Weights of a small masked image model.
Training: muon at rate 0.0097, 18300 steps, batches of 512.
Data: trained on drawn small creatures on textured ground, 203450 training examples.
Rows from block 9, named by matrix and row number. Each number is 128 + 24 x the weight over its row's rms, rounded and kept within 0 to 255. All counts start at 0. Numbers have three digits each. After the name is the row's rms in percent of the matrix's.
# conv: 3x3 conv (model.blocks.9.conv.weight, 192x192x3x3), inputs 130-142, a 3x3 kernel for each
conv.42 101:117125116119152156118126150149112128140094150136107140112196148164146166147134164143122148134120089141127114145135124150148148159130134143113108127139135140122128114125153132086102116104122121114116114122123126127137123131113098101124102106107124122132116134131143135102133188151131123097131112089118113119121108128139120125125124132140168103124137152
conv.43 101:166106135150128150105149138115117110108114120133109122146124114127144136134121118076116108071162141102121134107119127101177135125131126150139135133126118113153111104118154137124163146127154124131127090066133129101137153157120093162122128111123124105113092144092157085105153122135129102129147145141125112139150078116122062132128128141109164126149114133
conv.44 100:131110190139128134202121142134139127114125116125109127142132125136134124124110102126126115142146093138157080148145142109061111095142123084125134123117112113159079088107100065096141146142107174134090123104089133101119109100136123111143114106123131211100169131106124118122085093139112127131153143144106135123128170055114096112155135117135087148123122133
conv.45 095:115123132146140140119108124123091114103255129082129097115128151131125123136122134113057125128131080129150105103101109127117150150126130119127125130095127126133133092095097099182095124158140111139133140160150143171157126105127120089113125131132127134144153119123125112167149165170119255132137255092129124114186147102138121099131130114149123128123118122
conv.46 097:134130138126086107121100127140134137144126131125111126126143151175065151140144141122117123150145124132135135118125131114091107116142116126117129099138127136129097125123120135174115120145134199115153102169141171163125125148135121104113121136119123128131112119114120138125122102134147115121164140134129157105133141123119147132129122137135143131108121111
conv.47 101:140149127102123127117109144114150136154104125141127114119083134091118130107148128127092115129146109131133135126143131142116145137135130106152117067136103114121122112170136112098130118098132121088123141078108146177124097127152165054133116135135118125117130110100119086101109129162141068100160167128135115111143135120118147113127132132136082113132157123
conv.48 097:128159146097056134109119101126124117106153119128100132140140123128105132126131137147178109088165169067103153109103116121159086148100132114123110131129129146131134142150129145137130151139147126136121099162140115142113111141129109111120137125126156133108153147118111073113117124140145139148132154171122140142028094173128134118143127143077100097141167065
conv.49 113:125116137141217159140175135127130147134146127128133122126123100124156108124131116140077130141121056146155136138116121115201060130168086146141117153079205132162125149094098119057060120084089125116136118129120139123144135117143118157114130116125094075104094130186135206201129107102117129104142102105157189132149218126113117117110145144140189082124072169
conv.50 097:132113131085156122131138080131146153109128127115141114151146128146126125129153163129106151105095106123116130138142121124108158146121118076108118131141127101088130147148155169150156143122130110137140148083136110117148146095125111129140110128121133139142123119102157124121091090080106055090131147085116096122072031106134160141127138153104091122118174106
conv.51 094:125137125118147138132130137121121122119157116143119115113123107116154112101111106132124126117118106136133123137128130138108146151116113129139138124149143136150123138117132127105115108144122119114152196166120134139132158147134091165163168179153100088130110136123117129101114146112099133091090123099136143119161139116109110124104119133123171102139117131
conv.52 098:105127174125169179146157146134132128127161136118115155123116146140160153131133111110112055110138098099162129138142113172157073139122146140137111168111111139137108149101049162038079164162109119112119123145116122147146148156127118161115112140152123089099111108162125125162110151125157073128136154096163119185174126168114118150148166191156151084116119141
conv.53 104:135133121086181061154168108137121117124136136116140125123101115147140131108130118118110119142153138100138108108133136050146147136165122131067156125113036086138098116136125181067160135136130163116104145096152126132120101157116134180105141163144108103120122153119130129150116078115123094114135106123148151128152141152135120109109151103131105145143076122
conv.54 102:141145161128180120111165076142137123130142134110122120145126125121125119119169141100126105113123128127160118111133096082167100068101100125098141128154137093163065136150129114111122131088132159154123122120108132110094138160137128173149124154113092148118120138136093133110121106114129121109123153161165153123141122100153140106137131147095149105122114127
conv.55 096:131106091136107085104101124139121129115082094105096139151110137131165142140160120097109109125112114109128152112128125125064094129079120119131139127126083128153151105114144131173175135116145120153105186137163167117162101148137140189128150211147154112147091126105106112060124116115117124124126125129177164165115116175126132126102096139111129110109113141
conv.56 095:133134127095140131110139118120086148109122141127118119128162122176143163122178096121121109152129122111122090144107126115096139140092121113125129129134119114136127117104140142122102128133102094095116099073106103096107113105149110100144130143140115130153121134134107131146116189134111101124130056069138103123152120117112123115128129129124115134112120126
conv.57 100:121128121155170117071129111136129133131126134118119123119128128101150141118127133138156166102074143138123100135125118109128174114039160135126140107132152085141090115137168127058128088036117113127117144145148130150123163152122114130161116136150126080101091100144138143141141137109113171146098140121120074117186096046180108081098138104176109106126091157
conv.58 107:126129146128112142111144158126130127143111136133120128135126141120100117140137106155125116145093141125113124133122114121148120139113171098158132145090183072214061116144178179084155148081144133141129117127096146093122105135136116180134149129094119083133085176146142162154142144119139135137142095114103141134105234135167122076105092098075187109120035150
conv.59 105:171126115112119154103141155124137124140150131151135132168154103133134111109131130117107134143147139151139111136102141095095143134128147123123135117090118132127139000000008000000000023000028130124122122123128131108134155144125156175144140156146116142120096098113157135160127129110132106108129145119178125114131136142112118115110094129108099101105128130
conv.60 098:153099133141138128147115114124141132114124136123107125148102106143133096120134133121130097127124134096139104133128170175051168147098160094138098163051078144089168109138153120105102146128130127170118126124112121133116135180157159152172125134132132183137147121104152141147110124130122124113126127098109084147143092090133145129126100069120095156141169111
conv.61 096:127117132109138127125151158147151141134136143161140130141124144117121156120154132142135127138147141141134124131137135132146117113138121129150125131129117122131136118110109129120131121110111094136112165217138090078118078123132141137110133116138124138122132125124117103118110113111096070104110103111125146130149154133136137136122127134133152128145115120
conv.62 092:129128127130111126134102136131129144128124126120125134136102165156072158150115139127120122147115116126126108131098122139121140131142115123100114102119116117131118150136142152116106123143115133109152116089121128103125109042134166132132122113118165125137151139130125141151149176102137096139092083093133124137145120148123136124134125112131133104115135149
conv.63 105:089143138108124118108076102128130122132126134124140128130084106143134091120139129169205142120133129109101142140146152122129138139182154101186112162055168114128105168114122104148098128146135090093144137127130122112102106128122121124111138130144149175131150169122130168135117151121142088094137125133090145135134141145143174119102097135091175136115125093
conv.64 098:139159120110137155083103144123105147127171119149117140121165141099133158168142138124142147151084131117177121129128112135131126150127163156106135139157139121155117097089130170090062168149072117113125107099109112103121151163145125136159153142134098135119137155162134106125089102099147115088107173129128099103151132101148114110121144122159148122147158132
conv.65 095:123087130121066144110094131129122125137117129126125146143104122142124117140136134145194180094094166102108126125125090175072129119122131112181101156069163138134142137182168163159150124144149114140141107130154126140122129101108108133125124136113178189150141075075128084107135124161128128153138141115100060163114110173145155109138035143111169108135129101
conv.66 114:134124112106147098134103110131137148138118128121106133134126163130121142110147132108077139087091089089115114147110145153036199143139072111118120123155146093159118124094125175066141199083139143149140117111132141125128120109142142126137137122126113119123144115078111106129110164098112153110110115147116118107151146138176157114111092110122094115114084129
conv.67 101:137098139129070143119067148140119112124136132130132124137173201135143103133146113120156144137091129125128124130139129138135139122148113125108120124136111119114124120150125148109125122145160129142174133146198126120098149122139155132168136159132137156152133124093144116122134145154105104137139139133146122129122116143126145131140125121169121168128134127
conv.68 094:131133138150115123085096123127136125107090123124123124128132126125142127106147123117121081121236122087137135115126131103167147123197097120136130122087121129047168164112124155178136201173169144153106155125140119103128116146129131122138129134115118132109181115122087083111134123144070161156129125138104137138066139149092177114120110116090120117150163129
conv.69 104:124126123085111146093145147113140140128130146119121141130130098130173106123161122141128099129110109104130204139152102127128133162097178104169129094176092112105134178148074137137086182100101101127143084100146095130131139146166148130165134126169150133136149098096130087143126112125133130093126138107101158165089155129098140205118114163100144153138146052
conv.70 107:125126132133116104127119132136127142123117136140123132130086104128126255133112099124122112115104123131122118132122136123123165113109109120138121136143126133132149134095126094162158114173121122123128121152153133123119133166115112147111127114150126131135115128125124123137104124109120169149130104139125137152135140109140128123114138122114122142128147128
conv.71 098:144146097101111124141147149111128126135154130125123135148112129137135146140130142129211146108157185108129119114151035148187066152076131098117145129073176139137182135105119146125108147139151142161155151126125111133114119127125108121132129110133094123110121162098139085124103125123120108137131126133063075165119128131143132118136090101120122070134140130
conv.72 093:140118132135109120118079148157125132150128142130097131118126112121080106115115137114113113144156166125132136126109129128119137140112158120134117133168107146111132114114114122179158130191143135073104156187112109165131135129115149107134140112150137156131160156128125095116169149177176163198192161208135142110117136147134131142125129125122112164120170126
conv.73 100:163115104131097118110092126130112134122109117134143147119141138109139117143131124120126112142175134153135103118114090139065156111126127095157107132063097128086145090116116092158115095140111154144115159127145131149118135146123142154148156126132176143109090106101127100110130115109113158155109124126065090168105137151190164153116108136125183148142120098
conv.74 096:144146137112145116108104140118119150111113115113119122116044083149097105147123119110135117143105083124157141151109124123102095159124135124115121116119127134127124119115126155129142144155113116087122099098107114101122122127145104109145093120137128102130111136148111110128157133079065144153128119157117068108132108115144125120115131135123117129118112130
conv.75 105:110091105147129074113174150122118136143130123142107134126124135130092112135132159152130149122153133135158121130100137091097146091210086142109119153081148158130139147137118133077147142083120139120128135132132145147124134128103122172094107112143086132154105129122143155137118125138116056098088094154135132159159168127144148131128131140140163122145163118
conv.76 107:138129141117095116140108120134140122110095127134142137128085126104142138120132136123125127131143143135130116110093125076084120115101137124129112103103127110132120132159116148115146130139123136109116127103146131135114121121127104092129145134119138149125109109109134133125104148132171141111119115139110141149098130164140142133112123133125110144112133133
conv.77 099:143153144121128130131136129135111117136112116154106117119149119126109107121125124104100106120133100118105126147146131100135129116114137128124146125183122119141117110094115100110102116119091122090117104121107123119130178111146133097124146109153138106113134122133119134140113094110102124136144240138130140132121152123136134114121163091123107150118129129
conv.78 103:124119133121126123136137106144120125139123125134127131140142124117000143143123137130138133124121146135122116121116131141106125135104137127116132131123133128160122121124128121147126133116122126121129110066142130090134119141125167107125148119127129135139110118128140136138127109104097093128104139147134134132150136118130121127126117130127152139128108124
conv.79 103:115144128124158097148084041127115134131121116113141136127134107138106120126127107117160149098129154134121175134143104109170115141129114107136093093214089124130110163156148137102130128084103124119133097147136100125121125143130140193128102112117135146145182160161144136083144118121137117104133090138095086123050000134088098205133143152113114181128145149
conv.80 097:089123129173131132130130104130125116120155124109128126136140117137087145151147139134168217071119103126125077127120129138060179134112131143124125107079136131180140125094123081152140087144110137133133135124124155132136151147150123136133121121136134115123119109149110139175120151126128138128123091130133098092130119094146129122146141131137126129132117121
conv.81 089:138127143122154138119134127125155146134120160134139159132121123145133135111175122138146146124102116138118143141131141157146142126147131145143150134115146132144131152147157123074116138105132095101123073081122110097104106099104108109111117099098117110131146160125124119124108149124140160183110187127110134127126166094126129119119124137118127096133103131
conv.82 092:149129109175173118102126136099079134146110106101113141119204111093145087143120107145135163116101138144127143114172097136106102143123134142144140141120151163124125112105109100041059130118148108133104114102122100125135128166124098171131150146127093119127113186147136129096127117146106118175150169090094105101172128119151126083079093138101090111139128107
conv.83 097:143147146159082146125089131127099118115120132121108133149156153146123148139144145129130130140158152109155129126111138138100124143113148124144126151111121128124122131164151142133141138163152108122111091018103134148140122104132126208107149125115152175140161114131132119118135126166158129168140130146119164088123129141120141120126151140126115146132171147
conv.84 089:110127095118131117158148106119150124148116132111128125124083110151090155147094122180150131097082159136123131125125118122117124121096152144107135114069148112148129155150155089098151134106114097122111101111116061114116149164129154163170148157120111117121119125142155172088137161142156131155167166150151116134175126117143106136143160126157137125130125155
conv.85 102:174086109158130127131165113115155138112111122150125132123108098140144112129110108124145101119153107140146131143093166147125110119102106170122102139069146128127154148181171160086126147124111118137100145105111113157132124161156102132111101083089145124108138125165138151121140108157113131134126108151124070130153133154092116135106127134124141130120117101
conv.86 104:144156130137095146106118104133101134146146125128144124108105122117072120111143096127093088166125129123131117137144136156128105126142120134134147112146120146103111098117070135199131162125129113099112082066122102076121122148129101085124117121123165149152134107120115057078100095122097115098119121111138124168090087136120130152135113128106096136099188113
conv.87 098:140112107130124129115129139147157151112156153125123127121116114111124110112146157119131125126150124118122101122156114147151119141141113124139132115157143112155128130123118139125123113131121178118064175191140159186162118132122053240111120124110129148150133102116136142119113103117095120108120105092131139115134141090125129114135139140129130129144135127
conv.88 094:135128133126137130146113119071053059065069026067081070115136140131164139133118096098108107154171108117110121128118139102122140134137121111145116145113110135123143110150115137131144106154135139126130125185118109144125131105135141100103135122133128172122144121098127115148091069061106079118073081055118163112161185102113120118131104112116126144124112140
conv.89 099:078127137166135166093095121144115119111134147122143134119133169138142124124126106102131106129123087113130076152132131145127069129134159155088106132115173125141148125091088099143112132162132134122116127129128129101120145152149150177147149135117104095088091090110175130164106130124122108117096110117155142130120075150151161116125146173106096120108191112
conv.90 101:124117131133122154130130100120086101115119135154127142121161172136131162120157142142109049086131119108154138137108125140111138149128146143128069147083086145129134121093090090090128118082089029122136000104097155119152147113079146114087132113154113129132105100117122115136116129136129146119159140117130123149130107136136127145137123151131111115131133131
conv.91 099:137131118153133141136110129126112119131125121131134137133152147106201151123142141117144150131129135143146149113128099098130115121145115124128158145107151107133112183158164134169138149184179162151204129124171146128115123122108176132135132141118136100147116111128144098125149145182175132103133159106081073160121153170144131116114118133130148079127125135
conv.92 102:161125115112138150143132136122132126126116120124119109140123116145145130143140101050101082134154127140163134144110122107076146177141111128134140099163136160135143101116170072085084104061139133122118108123121126141121157090137151107126158110141106147120113170155182196145120160104107146122110112102088145089152140071100090116187119062137069088121114198
conv.93 100:127125116127120115133132128117105115106132122126144135121096128144090103111147139121122112137141120136115125115127119137100139119138132141118113149114125112158122121133126117132128114091119131207083108099106153129125097117106159073124151116130119142100114100135128133103113123123116150148146156127145129121148144122122092107136141135130151123138103128
conv.94 109:103079134131117181097106188134118126138151132119111137112138138131180100121138113132131109112141157139105146124104173124192047138088132147156146136137135139118144134132131159085092128155120130120111133106119133150137140118100127164172129121139133099132132160128123133125149137130095092102131140121149148147121188126106108121131096110149101124125153102
conv.95 097:134107148142101126162157139133114110156124117139164148131123114118174111121121138133131120124135104150136128141142105154100109112099138130141118110124138139144137098070112149148170105102122099158107097117083138125128117156109033062162167171107135171143096128154144137135147141145131100128137122127142137143180121170140140139129112141122141098125124121
conv.96 105:131119149071124131093131128135132122131121103146136121134121121101123126134135136135115100116181095096184120131140120136119122110122126170087132076102139084189080158137113185136112163129092119135120094151110129129117128140125201147115131140080214173150112137136054102128136119154133135139135152151149156127078161142166166117115141133094167119141111139
conv.97 102:163146131149103095149153167143103134126131130118124131112102091119111120122128116148133123156173139153154183126137059120188049134119111170076110140073143123118102142149141118137133145125149115116173128131168105118144167122095118137132135131130061134136129123175139173153131125144138168136099127121087145108051119115106078106102168126131129117135115170
conv.98 090:123123150098086128081100152132133119122160141138159121119121108109162101141136142139099107132173146090134153138148135091221080122186119108156128187134102139070120121154112204185146183197147111138134101147143108138133118128133147155128113144131160182155205122104108085104149118130149124129112138134141147131081110163089145166131133139112157174141171092
conv.99 104:117103128089182144107168147127106138130141113138140138147130140166112139117129124127151177097073159112099154108086114096108166115135094156111155176126140141172163154082152115106121152110170135121122123144113139163119124114104118134130100115128130123131125140116129140127097086157135104122114133117169155092151151129129140132171122132117140098101134155
conv.100 100:125126120149081160116098156146139123104124148104110140118131121134166117130129126101110108143139130137133123114135113129099155117138118147119129136137141132130121086116159106146146099154139148131113182150161153120142120145121157172165095133113127141114138147124138116144133093138127111100145153164131167145128125133145169128132149120139094150132133131
conv.101 098:136143131158157116164136147104097077094086082100100104119114098120112106119108120134126125145114136137146127132122136133131163129146135148143123143108133152137139101133116113139157128103132106123199139089133190063087121146143151143128121134137116152136122107123144141128151151141168170176168169181127152143163137129116133140103119118142123126123109157
conv.102 105:125144151161147141131127124101131101111124121128103118101098121123080144127105128090090110124120103145150116129135137114111173138148125126076126099164130126133134126102090105126124117116131132116130121166132116130137150141171129081148163145173080092123111148156144157126152111141123255125111142123177161130165139130138129114130142129136117125126124133
conv.103 096:143131126132119110142133150118112117164111128132145155099107107090094083136126140118160168130123141153120125112134135121152162114131106127115127139118123134112135113147159111117134142081104114104124113146129121128117116125121142170104144154120138118116115125116137149143187159126190048177137148127152140110165149121139154142124127129152127146118138140
conv.104 098:149132130120145119120160118125126114123122099104131114103073142132049110161140148116122120148110128110109140133141121118151147129124125131131135132146130126121125122133136135165143097123150169140105175152088128137124118109118112121141101123094117114132126144117133126123140097118082255114122131133124119124139135112128126128119142127135110141132145121
conv.105 097:148146115153115101131101118136153140121141128147119133113114122120103116117142120126078115144127119151122109120131131148135138155131119127114116110154143114110155119086105110116129126128161161054179100103158169097125118152113085181121133136119131111143126128148111134115149136142124109145126113143142139151122157111115126103121158143125101130126109121
conv.106 105:138144129097152164142091126132133116113110126142127119121114153143141090136136117127131130140115137141095142104144110118083150127142135095137118086187133084190070148161200148078121171093141145161130140094125107098135097156136142129144155095111112107116130191137135127131139162133147119141128094144119181123156159115146108130117118136105126051131078162
conv.107 094:108128123143145105151137110122128140134098142150146149102089123122103128095117119113109101081112095145118105132161140145126161102121139126175113134151112143146127108089099126122116130090086057121134056063105045077100124155159128113153138095141120128119112112143139132140150187150144105130136116128167103134172143150150143129079124121131134126146147129
conv.108 108:185161121101097124136131063119127129117112132115149131111113116123139134105111095165179181127087111093110122126125122143138134139155106093133118103185057128068088144172156123126146121163180123126123137131140124127152103131122131153138122149156166160154110114136117141179131116103125188160158136138099095115058123111107155128141101090057120156093186147
conv.109 089:106132143125087121120146132093157123090209166092113099147089096109041102145122109128123099117139121134131123133135139132104143122137115133116148109140118122113144122129122141149127143144151125094111090119157133128134149094109133145109130137136133121125138141131111111117098047118118130107135118140142141130112141127133141144137118120117131131122154122
conv.110 095:127153125084140127121173130135089125110121159143129133112187103101105120130140138069091127095108126113141172113153125102153173142124118141156149122159165126114141105101129114147095109130134115103139068089114081128126123144127158161142153125133119129119094121125093125126100145129141116135131118150109097124110115128130127146086109158138097137137141137
conv.111 110:145133132145064145147114182121108113157143116124120129129103141131142124125118143125117162111116044170130080113117129109109087108103121114175174116152089135091102156138120157147127167090085114145159112177104125106127146121124093097102118127133128091130126153175135171201133129156121126167136113146174129119177033144146131107177137102128103063119083066
conv.112 098:136122117122132139130140150123134105122146113116106137114123137122089131112114124150170152117125125121114138140107144143112134148137143133140137123128125146105115151137143133098114115116104124106129113129133119121121126137131145156118122132132139152136137133142126147115123069134136140127136131101126126106128114123111118142128120124133131113113124137
conv.113 097:126121130135141150139185143130135127146143111114124107127111136147109114120118100148127160135091099151144102111139137155063158097162092137136136170016181158196128134111156101088087119065069127136112118130101110074105111128135158141132113088115087118106071077154144182177129140119123104104104138113133132115166189107170131101139121118134191113112009131
conv.114 101:156125129152131127129119107137085105150125114109131112115092126123147103132121139110103171127134146116126127120117113123141132119133136120107143141127128135118115114028135091056127179153159095080110095092114157198138129149162127125122117097095080154136139145140111120117102135150135149149102132121068093150108103144131118144122102118159092116115136109
conv.115 095:132126127115127125125121138132135142125123131123135127110049118123087108135122122141143129135101128123121117132127122138135153128119127138116136126135139133154099144112162110064140116131148070113083135103100082100107118134112142105157129111120097106131130131122148142133096059078082054118114113124126107127156127100108126130128137122134119139136105138
conv.116 100:123135120128106133116141129143131109139154098150154111129165158139184154112107172135143125111112136144123127114125130129106132123123117131132140125116130130130130120131127119138140108129124121097114121081111130117117130140132150117129131133142139110113136124130124106127108191130123085138175183175131150122121148126118140109129117130127132130132129113
conv.117 105:085082097122177139156119115128154123134135131142116113131126137134125099144143119149177119115140104155123122138117109129142079137140109140132129171190108105102110115129115127101111108131109132114157158181183117113124125143103097164121128131099168142113136099110115154156140136136116087113116111148121124126092055127119153180111165134133094104093125124
conv.118 095:140103137112158131149119125124140114128130140141127133122148112168148105119173139139107161116123130128115124141123106140172103107121117138128125123124129123127107131141126157127142132129134108111113122100123108097124152149146150143115122133148103117115150148123126130102116087132089165119108119143140171116131103125128155144154130118110115090120122129
conv.119 105:142145108138140134132096125117112131130125115125141130132132150088096109110166117132157126151092129125118135119129117137122134157093123097124117081146110147122125155111120125110113073153115127163102143077128129090168103152120084122140140093128101115119096116152117141118104116150126109137125110147123122123136137132127137115112125131123112134088144103
conv.120 101:127158105149153114137151123127117121133121145135128112132121138104101153132135114122090136145174115113170119097099117101177196098106094124130131140114146137156123121081112122091115141102115142145105114116132124131130127152123114170142113124129113076155136089144132133158113123096104152118126146132110148151084171079106121107134179126099109122123129113
conv.121 102:149174130116110108126128133134105116153141131136125128134145130109146173126120117147158150122125153111136104133097108109043154149147132121136143139162025136113184123136117134098100172129106132121147143145179094097125118146124115100124108108118169132139133138106124107107125122122117127136148138127102121122151093124131148110147126127122135149126134125
conv.122 105:129131078125126194109134161139129128139115141116124139142167138104149153136124121117159122113111142132137130113123141110114044132107158133151129130132166135123125133108152115142085150132133127127141140128157143125120145178083106104181131141158142147127124128122132132122106154095113096155135121111164162135089146125122121097138164120112132120134147128
conv.123 098:132150139148135120133131119137148126132143117130125146122055114105145129112141131116093139152106151128137126148095152160097147139135119110147149134148124136110123090081138104082116125097146115148102110157112127117112128147153142172146142136161107136141151143124136119128063112109133110123117119113167120081120122105097107116167131142118115164145142128
conv.124 106:129132131129140111131134094147122128131131127138106106134125092120109112115129120123112144145116134145110127130105127117128108125144135129162147137126127140138152138146123127112100129145121140086108127179175134121128100138117134149169104131105143132145153144128124135132094119136108133106124122136130136113132132131116155139115114137125129142135112105
conv.125 092:126120116139142122132126141255255255255255255255255255113127143125133129139143109125125110137164122130130115108148135116112130120142123131143115135128131105109147092155119126153135109132137137136145085083128137118139120107106131156117131136124131153122126107100122130144123159168209146215131175170131155120140127134122132137126089118134143129120131140
conv.126 097:114105129159179122152150140119138137133144120084125110096132113097114136119146127138131133147167117138127129118128150144060105118154108164115118116117111141119123176124132081113155113100137123131134158136115156107133142122144106127137125110135122126106101123125130145129148101142144138104144107112152168133133192128125153114136163142138125136138060113
conv.127 101:149119111094168137130180093116124132142117133127125127136139118109117113116129143118126139145105102111157141119125108107180004135186054112162118142100183145095131126142152129115092150073131118131130128161150152137125128152152094178117113163122139089124130115157123160140120139115122204142122127097122180118128167125132138117115155147113114088134139105
conv.128 094:112140111136179128147120109121114123115107098119129121139155124112213143122129123109092125132154092126149120113122161126150109136134106119152128128086128129122111139114088124055061135089090130132096114078137149137149137126111148241091124096116121117127114135131125125140108181117147172153127121129124128079137114110113130121120126102148100054119087117
conv.129 099:130099120158102118143173126137133129135112121118124119161111110125139129110125141146110132113231147112150138147122126080195163140185105131127115125116127116128123146151120108091132141076146114171122116163137155100116121107128160211116098138129097133117122135130126087112094131147089070144134084134139166171120138133086128118151165118099165124144102129
conv.130 095:137115105138095117143139128132141119109160154144141136153237094157209107106118126147125140138122135126114139115127122120098123121131140098122129141135128122135128130151129141139154112121115111108121106110121114102124145140133116126108149138122128107138121117123145140128081221076104200052133094110156129149121118150125133155138121119122155141120128131
conv.131 107:112096104115148162111137184133133132117132127091115131111139122160150151115086130163137107095139142103086150118128153085131148110101074141138131134098165121107123179153172132090128100097124135117144133132147128126124113115122116105105093126127123114147127148101123112129146158136122086118101120140114131107172133098145131094163126116133074148130135141
conv.132 107:149133127138112113132133113136131139102069108142101128128131128127140138131155138135177156115082146145137108131117150150165126162048129140121141161113145096125124140128119096032103076077063142101112133125101158154125106123104096052121086056111149132120072109132139083142140100133153121112114117147110110095147154100149121108099127115140174089175095084
conv.133 096:129122113142118111152116131125137132135143152121136151109119088156136145104132122175158195122105166138113158123150140106153143108169172157107130153118159114157077157150149161108139116104138120112115115129124122130129123134135162134136146142139145148143136152107140140094146033129096186089106119174126129129122140123123147142147101131134141104123102147
conv.134 102:116119113138109136131147123120118114119130116112101102098132143116144152091145106130119113104122117132140137140120132118121121140130132127140139120135128129114120128124126135134132107115106111093115099067096119092123135119139128091115119111120107103130130144126119123127188149154111159138144113125138126152123100136123132135140125139144117147132153125
conv.135 099:113101174117146175151118060130113128135127109132131140137159127132091124129139125155132119117097064109119094132183135118125065107128127178147117117081167080156106169118111131128060122163127092123125130116148119136107145151167150095150132119129139117079123138183147141183109159147115138144137121133125133134132124129125080131126142176141184100159144146
conv.136 095:164114131097087133112121107158137127165140111122111110151210166169213169128165134144139145137152135136102131130098135136097132129134121116149122150155084122123128104111092163220126137149126146092158151186117153133144118128105211249111105150126170133123106097095124114111116081133118113159131124158103122131123133146133117135132114151125123154131138093
conv.137 093:106103115124128111132130102117093098119105095117118109115090084116112133105129129141126120110103130134118126111115134104145123149140123128111110126104114124120144134142138144157143128123136105129141114232123105156139126126143237145168161113128120124118147158121117117116138156139163144147150132162134115127092131151110120122149145121113081137118111135
conv.138 101:120131116119184071137145099147108120134155115116107133140124120130136120116134141112143152121131146138118113138065135138028130090098144135114124114177089094147134126143142133078157113108144168130108110100122152130120108163132178184112122159126077131118139137138140133132123107128140124113119143149174142098165138130147114109129148116131038155151083071
conv.139 097:114146136114159132129122119136130111152154126130103107117096067144102102098160124125138086123121120128107152141124130103124130121136131132138127120142109135122144131122110143120143112140128128135121118107110104131137136104101139128126125122117123125158112140114126139134093084038094176093139118134161137111132134136122143132111138149123131147141116151
conv.140 099:115118126143168148110173147148116122105125122139140137132132138145122159132140131107178132148137106093109118102130107152056173119144092139130150119155150174149140083082076073118080092100104118121099111095112114119113119123118154153147081128138122081121153144127103145157126130116140124116121121105131104116140147115127105120107092149090119142143107107
conv.141 094:121124145121134132141139129143091151128047123147140159129148137133165149137149126101112149129089117135120136125132117120040139130121134091135118148078135133131130130106127106152103096120112145122141134130131125099125124117123160139108127097109133131117101084129122144126163115128105111146092125135101108152097113146137144125119115106122050146135106122
conv.142 098:135124127133134130158156138127119127128112113139105127139109140147255124133103131133138140105079136138118135121128130151096146139085143121133126108136129132180119126127139102091121083059128105089137155220115115153123124116134110123125097131142114122125093149130152165142112115141191110109134140141144116124167141103139110104121135134167131137113058150
conv.143 096:140117129124108143111151170149131131135082117132119129114101113102141114111123102143147127141134142128128139152117141123113154130138153133159145118103118150143131105123133113106110089127154085122135243138095067179133159155135094064132120098115116122087138082131142141119113118110135118111132106116149125139131165109096101117128097116135101160127143173
conv.144 101:095180141123148122097082104120115132107133120122123120133170137169152098111126121127116105139126121126126140126107171177144144140134134128078105113168087110096113120114101099111121141115152133143133110126113157156133107181171199088143111124121106142113087122114124122125110099139113127137131126157119173095140150114126123133104103092101098115114138117
conv.145 103:121118094123117131118082145119117130138114131147129135136125119124158125119108125149123132111124146101092123150133136130107115117108150162122124126111082124088157101124170144125084119156057103123126141171087111129122122132123122127111161109120128135101112147144096107130141082143147141117102113098086147143052046155172061105160107139129078105179146076
conv.146 102:079157125161108133130111124130126143133135130122134102110092127138127133129137137151135115122122149117133161094106150172140134130149110123114089171097137141153143110103088111042144189151198098123108107117111118121116142195172135150146137161155104192171158138136080120124146137098140165116120122096187136118091085123126141167159104146150143202143118093
conv.147 107:126130137148111122138125122132131130108113132103105140113118146115212155122132143136126118126142125136128126124127124119111124139099118122137136111128111133089137117116118121142138138118153126119116111084147139156124139138123146099106130109134136131131119129133124113119124122132133067130147119142138132149135126143119103145120130135128115136119136132
conv.148 098:146157141117118145148141122123148125143127123134119138120116101135143112148116111104097155106150103126177106137112158118091102126151110142057122104064137123150093139098099128144102107102121119122160129129159130137146149127158099077123139138140106128125149116154146124131137147128149109144121124121114141138111105138144145118080156112118124092166095117
conv.149 102:147120119168127160120118133128140130126134125123133120129117109140121104134156146119108121128146122117128114109136114042101122077137152116138144185168130108180088130101140109100120120130148108145115118118126165117122101162146130158120117138121141159114145156121138111133112135118137112135130105126131166128107168148129119118111099114121163112086063096
conv.150 099:139136106131084158104143153137104110111145117131126130131170206158110103139144134117124123142133148138135137121135116132133122137116125135119149115114149124116125093128137121140116109146123094097135158183063131141147124096107128058115108124121115128141135155124134113135125097135129140114133142138141158126131139111142139135133149138139099158123134127
conv.151 093:138130133123144139110153136124137131134161153101143129111094113119255105117145117135152145116149150119131142135137122130133157109144152143126167122126133129132142127160140117108149137146152122129133105116130134128134125118126144147135119140134112126130138126126119106130107083099131151080112107073107117110132103109131111104137105108123127093109094135
conv.152 104:101119129085132139068126125143133115132137109114138129123104133084086131143133131154123114111114144133131124136088159150134110138138125114110136129131114125125120139120123127121129142151130142146134136038135146135148167120137165116149134122140136131138122128114125108133142125118160067153135145143140119122136138131143113122162122116105154127137129118
conv.153 098:150138128157098122152084117130140135143139124112107137141145139143132145136134124117121082147154129148128129111120126153099138161076072114095142093115136122135012106103114106146205123181218135141141141120152096104123117129128131141160134140192145160175159180147165075076112111121132125148120144134181141200153076104190114115157148136138086059154113147
conv.154 103:127120157127157111136090073142119134113124118119115131133056083133153104128146139110132139160152110138107111153132137137184101098148135133105134112186077146125092125126087132076125145126158106147152118177130115100115102128159133115125112124129118096122134134123115124122117194149147130154130148138131146138175130112100132117116116150131110092126129137
conv.155 102:155156123164107131152085110147144150140128106135132125112092099123119133124137140107073077131207192140109087119131121110119143132107148108120128129127167120169112096113097114137140110175170126206143160137111176125108100101100104113110138117172116161155158149147137156131133102134132129149144141135167134139152128132135149115124146137152113106124093115